A small multi-label audio tagger, trained from scratch.
Model: 27.1M parameters, log mel input, arch conformer, norm layernorm, activation gelu, moe soft, num experts 4, layers 14, width 256.
Training: soap at rate 0.0012, 5100 steps, batches of 64.
Data: trained on short made-up English sentences, spoken by a formant synthesiser in many voices, 26041 training examples.
Rows from block 11 of a small multi-label audio tagger, named by matrix and row number. Rows with one number within an expert belong to one neuron, the router's apart. Each number is 128 + 32 x the weight over its row's rms, rounded and kept within 0 to 255. All counts start at 0. Numbers have three digits each.
Before each expert's rows are labels from the 100 clips, of 14976, where the router gives the expert most weight on average: "responds to" is what is common among them. Only what is clearly more common there than usual is listed. The data: short made-up English sentences, spoken by a formant synthesiser in many voices. In brackets: how many of the 100.
# router: slot weights (model.blocks.11.mlp.router.weight, 4x256, trained with AdamW), inputs 172-255
# up: expert up (model.blocks.11.mlp.up, 4x256x256), inputs 172-255
# down: expert down (model.blocks.11.mlp.down, 4x256x256, transposed), outputs 172-255

# expert 0
responds to: /ŋ/ (53); "king" (34); "heavy" (31); "green" (25)
router.0:102146135110106113120092161156090147122135178191140169153125134136157161108193134120126087167091121105121047150136186176087114112177139132074128118065150123105057072168147097157164138197108184061137116100177073147095119072096145132109136117140163135113
up.26:127129121129145149131166130161121142093185112110078139126185177091046115133096120138118116132098054109133087094130145076116128106074163164129133101126125169081172139163138145184157119128142144109149155178130192156094174145202149165151162130162123129183
down.26:094133139133087165140092075122158141118125151105026130119141181148127155119136068062131111172135146124152128089129124143089153142152115111160090154150186102205071096180160137189107102151139153127082080118124135152118108124128180090095140113158132153108
up.27:115115090151114154117106174136033148151146130159151175140121100145217169169125171150134090121174176130182108139208173177133107135145094142146116129142176113093093148087125127143101130037106147160073133081128137139129117103123113077189110137095187122158
down.27:066145129099156127119084096077053087117190087099125091113109131141128084142125096094117071166096150163117074081147123138135112098072153095121158147137121156153146156149057152119152132110137164151128129102154168131120116145107095125117082137107141138128
up.28:138114142115127132139103159115135144119097142063119132134073161022121101064115137102065122125155106097206122133160189118148141145160123119085116096141125155131196166105117090122071152082141093132084138140107095068171076154081132056101109106128104151062
down.28:106103135113147158164137160105136061143119164153138120151143138134131146090160115103113122061132078130119151140125135171124162096164176141138125089113134146175123155112140140118125133167154136128179099086162147206142092146169091162116086125084123155115
up.29:066128145085118172078135174150165159121132102075066130133078173110161103104099159063141131142056132107112158153161199085081126158150106159143152148144150119164085127169140167121131125152097101114140106100139097173130101146089162114107090106077084086174
down.29:186081131116135100163083143150158161135123123105078147153093083115110162125163056121130130142171090144093112171096060167163166138118091116104097107125141149075184146147153144129039146169141156085128118174177116141127143094123087117123227154094078110104
up.30:120125161104135162105093157124136164124078118088126085078131058127124134128106125133174163198134093108112165123170124113141112181154112138127085093147159165159167124072131120125139078090162103067134125162152144170170114072100164166115182079114112139135
down.30:109150096189153134098098105088147101127157107181089166146126078122183125136133149127141163099117059101094093145124138108151096121128125140137107158062173109111100126126100116203063139096119118119035163183119059126160109093112163141103135116124176118124
up.31:118110103147168150106140124108123137132167101107102123122115093157091175138114154128124160100154074196065174122082102127123136134112114132149142122104124100093130126162098121144151107179142097127128144125122137128117203093113090173103156079051141108106
down.31:126177140163143120152095145127152093125159137106144089117187178138063116124114077163139126125051157137173123098153154144115114162154108129107098066203143129124130121146133144096184097160148117145110041088096123091138115184084106138125138113194120101143
up.32:102128108159077107100175131125156144131139096151147064147136152137114136082155127122141097140166070131154096085100143105155101069109110124149146108088107192108053129092113132144160180062186156109177139127153145122059145071097195119181094138096096152126
down.32:112167136133169179096058091147177169203104175152121181170141143132101097146134104121085155130128098106138133113143100132082163148146110185146114208125094080083119190168136110137100131132146178188081175111131130096185143137152169045104119159072121121116
up.33:145171148140067096171105158157163128153146182101132094155136096107083115096144098124139114135138118129095068147132159135127211103107164054174113127167133064166195093129132165166118102165155122116116125124156084107180089145091149057170138098133138131120
down.33:122139160103113170145125109085101135106101125191156104111099177092168124145141157089132091139150085187118059202162163102149185143162135137148137150127121102117088134136074110114072177137140083080168125084183117075227186126133150057163097125086071140146

# expert 1
responds to: /ɝ/ (92); number of words: 4 (60); "where" (41); sentence kind: request (40)
router.1:086139176143151141145117131096115097111104183161146173176146148106110103097133092123115161171127098095134151148119153169109191063124115137134087167121125132133151176105106113111158149119179109134056134111159084131189113146187092135152118187130103086097
up.26:138081141092162091151109112114137119093105193055163147143173171163117153102149083141140123080132150190106162130129198100069129113091064087128108160108143148048105178178185150148116101086104151154122175094111136159101170128119118115139122109084123152149
down.26:169165093117095134087124139147136150090140085151134088183181139130151105089130106165125140124176159142099125104126140134188134141112154158100122121162179074126130152162181208100173131146174204129113120054122115152136134092158198122133120194107099147126
up.27:147181120124126121082159069159126114150122076129161082088194145153140097156106121074165123139051166134126149099148090151100126148131103117086151150122074103125086125170155109113112174146143150161127154137197108079146092104114104132076117131122138137040
down.27:128091139155167105113094100142091114162111100098176128176134127172078196109168112116101177070133161144103127081159053235137127091175159146104134146061120131133104106107125082086108132116113139179081106126087097146121145179133174102125149130128181133106
up.28:146121104111162106053095103111088129083173146169143159146174113128107116103099085124129138121118151211114139121104166123139127175187105092146120177146075107111101173114101174170111124166109116109140108174137096138117147112144113100115137157102098109052
down.28:122131114112185161091107102064111083168077099166123083103115113056163058091131109120151132114182146106104127167125187098179122169125188071091133086053168142154063148131159123088172071134126134200166126121095124191101118151155070110104155163139057096120
up.29:091080069126110117134125093149169123142141087120165112120161099121155119152108148150110074171119080105117143148180099112125073066115072187152134163157154172138098110135099193186117132137091132121128122120122120134136146113143186132129136132164132120127
down.29:133144141103088086150148145205108148158180155155121102119095160098117181118141167126090137120087116151142116131085092128117147179110151042089125154129105092122141154134112137158140077153076142176101178089117148104098199154122143030154128079109126160081
up.30:159144057150081118188121113090188134055160153156116215074130137107113104119156141126106099118092086082122116100138112120141039142127114120087089082140175139149125159169084126143125185103159157104118142139097143159155134136137166142138122115054090122106
down.30:099150149153144139106174101113155081125138073140129138097077137127181116187155095109143072130101176157159141147147119161110104093143092105156137115159114141157212097128133084106107124089171144177128129151170079083166098164176122148165179134171095076123
up.31:098159089120111127081130178210119108172121120116153169160140174134100133146140083137121081158129091149103191148172102186122142130123107102153211214168143150158123065159137117170162157202105098209176124140089134109077132099098120157089099142095111189151
down.31:164084128089137098111096108158141105142122142082142138133150068126092112055160103141136204121149173061155097141091143148140125156113151098095166070143129091110138103093155183107086140130113152114164063156118140129087086088162127100154174117108114137109
up.32:151095118110140146097096128136126137146205051134137141162069110176125105064153121135145172137106162132107144155125097095135129130167124128134077136135214122163137159164127084113144156127154114104116138190164161174155123035119174058103096114102180161157
down.32:150107083088112124128095158097149121161119164162070137035095172106164130151086143129141093165109097160127103077132085181149103072175081101150141165162089095109111150109127159103064134156158111067167055129057151147102127136141155101105101134172128123157
up.33:142111088127108100180130087132090203098110142096160129100158183088155116118105082160172162080068115111094167092162136174128115072162149094113128098191133141151164142101126138177139155125111116174125133154103090094095095104145155168153089103103146138135
down.33:125124061134164063130067131143113073180129034128093087192127126100112152180107069108110119100078095149109104139127089155152157181111165071129120145039098126113123154167149160134076103147127122072069143120196175126141168093108144138118121169059169113090

# expert 3
responds to: /u/ (98); "who" (63); "usual" (42); /ʒ/ (42)
router.3:097088191161119162063134129089116137132121110120126155161141108083142115153158175153103137131155124118190089146158135109164129043102124105164141183134101117058121154122144179084096122123135139103097114098142130180160097121086124129089148106104137103160
up.26:073139097127142082116075148137111037099116102062122152097117105165123131090084105130157108137146093144161165154130169177144106124133101121204176107116114116085138128156144126110113097103126174189104102212106112167139104149144068167097177130182111163119
down.26:130099138139154155127159087127134118088149163108154115135089147163125114138101102161104097076081112144106163119135161055126153147183180133095085090161137165149178067184066177161117133112105110085141088179150144145111172118131057092107139120149148143117
up.27:125143105129102067105115150148105063106081054135110101151149117109121079157163092165128066112148135135107172173152096095100102114095117108124141133122152145155213199188138150113136155138202178141107096169119128186125081081102154143144123139149092132125
down.27:128058126092143124061158080115131070129140090089083167119143114166103096132134119126149092090062113082095111133152130046133121095104156113153136120060163110115167107198098157089172123147090179104106120184148130140116124095121140126093097188125152115078
up.28:111083146163089165079150178110072157121111162160107134092128151074086142133173087067141142144141068146086111128127137105062205135112166127133128141109140117135134175106142130089084123097109153100148119206076114080098156170059169176070159179133129126140
down.28:173112090173141142114119154190126172087196150118097148123072143111143099106110207092187105112171142124090168095158083189071145092166080140150162177113133141055121086155133134144148156183108078133064105154071116085156151135218144103161145092123114119164
up.29:068154114136098131122138102190146136111112118146090156179103107072120173129134189164141143167139147086177081076117117134149145147184153127177134138110077123099123108147179159157123126175074160184108142091082163103130111132166094108112131160103165177178
down.29:164152155082118181132165094098109189142135127151115178115142151098122147098118111104148073143164082149148101149174086121133109109166134131070144130096070079070126223064200113111140105088134161113180061128114147098117078151099164159107111207120103080060
up.30:107126127155055102116179155144136190088080156134098187084093118172098111120190095166121155161203076059125151161118126170142118132131075154100083115125114145152168121126130074168051150129125130140130091127150130105144137138060142128184094162171103145109
down.30:087104141102141107060142129217220130120115118115103118145178062106130136068152141113121112131092161136156091085111124108132129136130086118126145098062162072094095140126066183122111079139129071091140171131130122135104147097155122137090178127111107082077
up.31:147175135067134078078125166137187156137062097149104111177159178099118097111165141089127124106141148146077123163107106192130087146125071069102189109142086097110149093162130117128128122169107132127160126158124061128182141130099161158165136150149127151145
down.31:106142098146223154130071091121180111125126163084082072106093141153123143161133120104082149129150126184163135198162130136080096100113103122102126142087159089138087167144159167140145112116164077158130168108112151119043100124140044093063161092128101115134
up.32:102163147158123168177127174126119143137102110151130148135174126106173113110099106175128134174179111161065185116120127094091167131156137124111166086124129129148149147098110154147117096098165161125139176091051131131184165090170115104141179115131101127069
down.32:143137154106132150111092062135157127143164181164114166097102102116125150111129132124141129178113122152128154154143107138118073083103080112077189115140113117126147037138100155145124142198124136170155118142120121167135142142133116141135105133148094150159
up.33:027129125109107149107142134071099094154143122105149095073092155144137132144147132126107156117103159102129159141139111103159069144204108129129037076148102134136061112142155063099112136091132132061141080162157119163123126130136177108093076120117096087189
down.33:085097173104153060135143101170096126141088163181129114107130123130118122129072122172165119127158115150122131125139128161070134097127129118123150152083193128095152117103083164131065190085067097115067093101079073174100123173125124179143136107164180086095

# expert 2
responds to: /s/ (95); /ð/ (81); "slept" (40); "strange" (25)
router.2:114130089154057092182167134090139101169128112131136064136151091106142129110147128124105122163089117132154123064117114153126142103158072154150150104121111167099121109148120189134138165155089142181095184127098115132124130140143156096141111093190127163070
up.26:129140106142198141156127152123127107096160119126059153102120167097149164131127099161114136064181107136072049123112139155087134081152151186153129172126143135158092208077117157098086120116154150108111099165152160103107144119176131111136175167045096138109
down.26:072083150165106152088130116155094176128097122098154117083145168113152129102109086178117095157130114154104112154129157177107121143139131113126126156152125139089149106121158148124196141143151160181201105084110121178166136200147189067088109135068150130125
up.27:146160123151179153127147158103087080137133122196091138116140096076108131155156103149124083119101131093076089155120138105104055136135145105105125153109179159068126091125115101117119113103095169101139146125156149044120118111135078149127179192072152158124
down.27:072124076111129098138128154167167079193122152124114126163103131141068167127158153179117123118099116117128127107118133112148104183135109082157121108165145120079099113169157154177142089161156201100127134139141109116119120162150113082103099125138175196122
up.28:125157097137102065092123107147105151162101126106154128170105152156070084127101094158111111156125142099113171058074074109066129076058087130132080132146169152146151054144150110150159068123030101145155126141117145120154110159199099182136124087186139194160
down.28:106108179168129088118056100100129145092127168117072111077107133138116124147148109175136155152135126118102143133052107130122143131115091117148129114125136117091132115131146156103182144165104112136101197136141156159115120125069081087111131109163120126165
up.29:109141152109091128058178109145082108138119102146122072115130115138127142166156117156135158153141075090104087106119103140119099075176151137158148123155072157104109164139145150132108105126109186162044153126158150149147103133160117127136074128134165152153
down.29:089174128115150133183133139154135179119149140129141172102113079104104168152158143106127120171127116161121120180169127158133146140132042211115090098113124058073139140085131150083124118136081136080092112090110174113081171156090111163114087095114143099076
up.30:072100125118149148125145089094137097143128137110162170156160119139138115139101135180185119155145131183122017098199119138123143048116126108070088141101132128126132160131134160149154166116183129106037129106124106124134128119115100089125095084151169156182
down.30:124099081121111160148196128137140164100134117155117069131125131167111083166131165099125158178130181091119100159090127063101114095111154075235131162153088120095108118129125105132132134088109100111077105071103167151089120162127152121136088138101122140175
up.31:082145175102149139191111184098141099077105079162111098178104123143124136167078150076137169142144142157121125047112104129109192126083168136162129090132105185144106102081157109090098182149120169128116073120139086183102129198116084152109089135173139145157
down.31:100123076166109149149119176149120201093140120109105140119140114163122068110120142122159134118176112142131160132147101113134179082148144147084107197097100117200142139158086082094164077063079121130147156106123103130133100113132111141105138112100072139132
up.32:164124177134136113122206119109173170134109118111193156130127162140094116187088174119083096155113120138102124076186099152094096078125145137165130195114131077105115199179132088127072194131132124136175148098161121110121115166144110098109118114163100117169
down.32:110110127153161118172087068111122158114142159141129143122093118128140114113189164111065126109144063176135183203153117175134143115119167105098175081127134162176126116167149130108152164137073133111166116153140100143073108102099144135098167102129117113112
up.33:147097108091071138139102083156096124156175100157118168095139148084144164132130129143170118121078145126117114174074063136148090074225194097158105093162089119136094133100104114110134148159128150189120109054143095080122173098093153111097131128110153145163
down.33:169138136158124105089143062137145158130124125079170128115138159145083103118189079135140177140103122157097152111075108152140180141130126150190175135147050146139116151128191150163106136082137114094095118083110150174153137101175164094122066128118048076098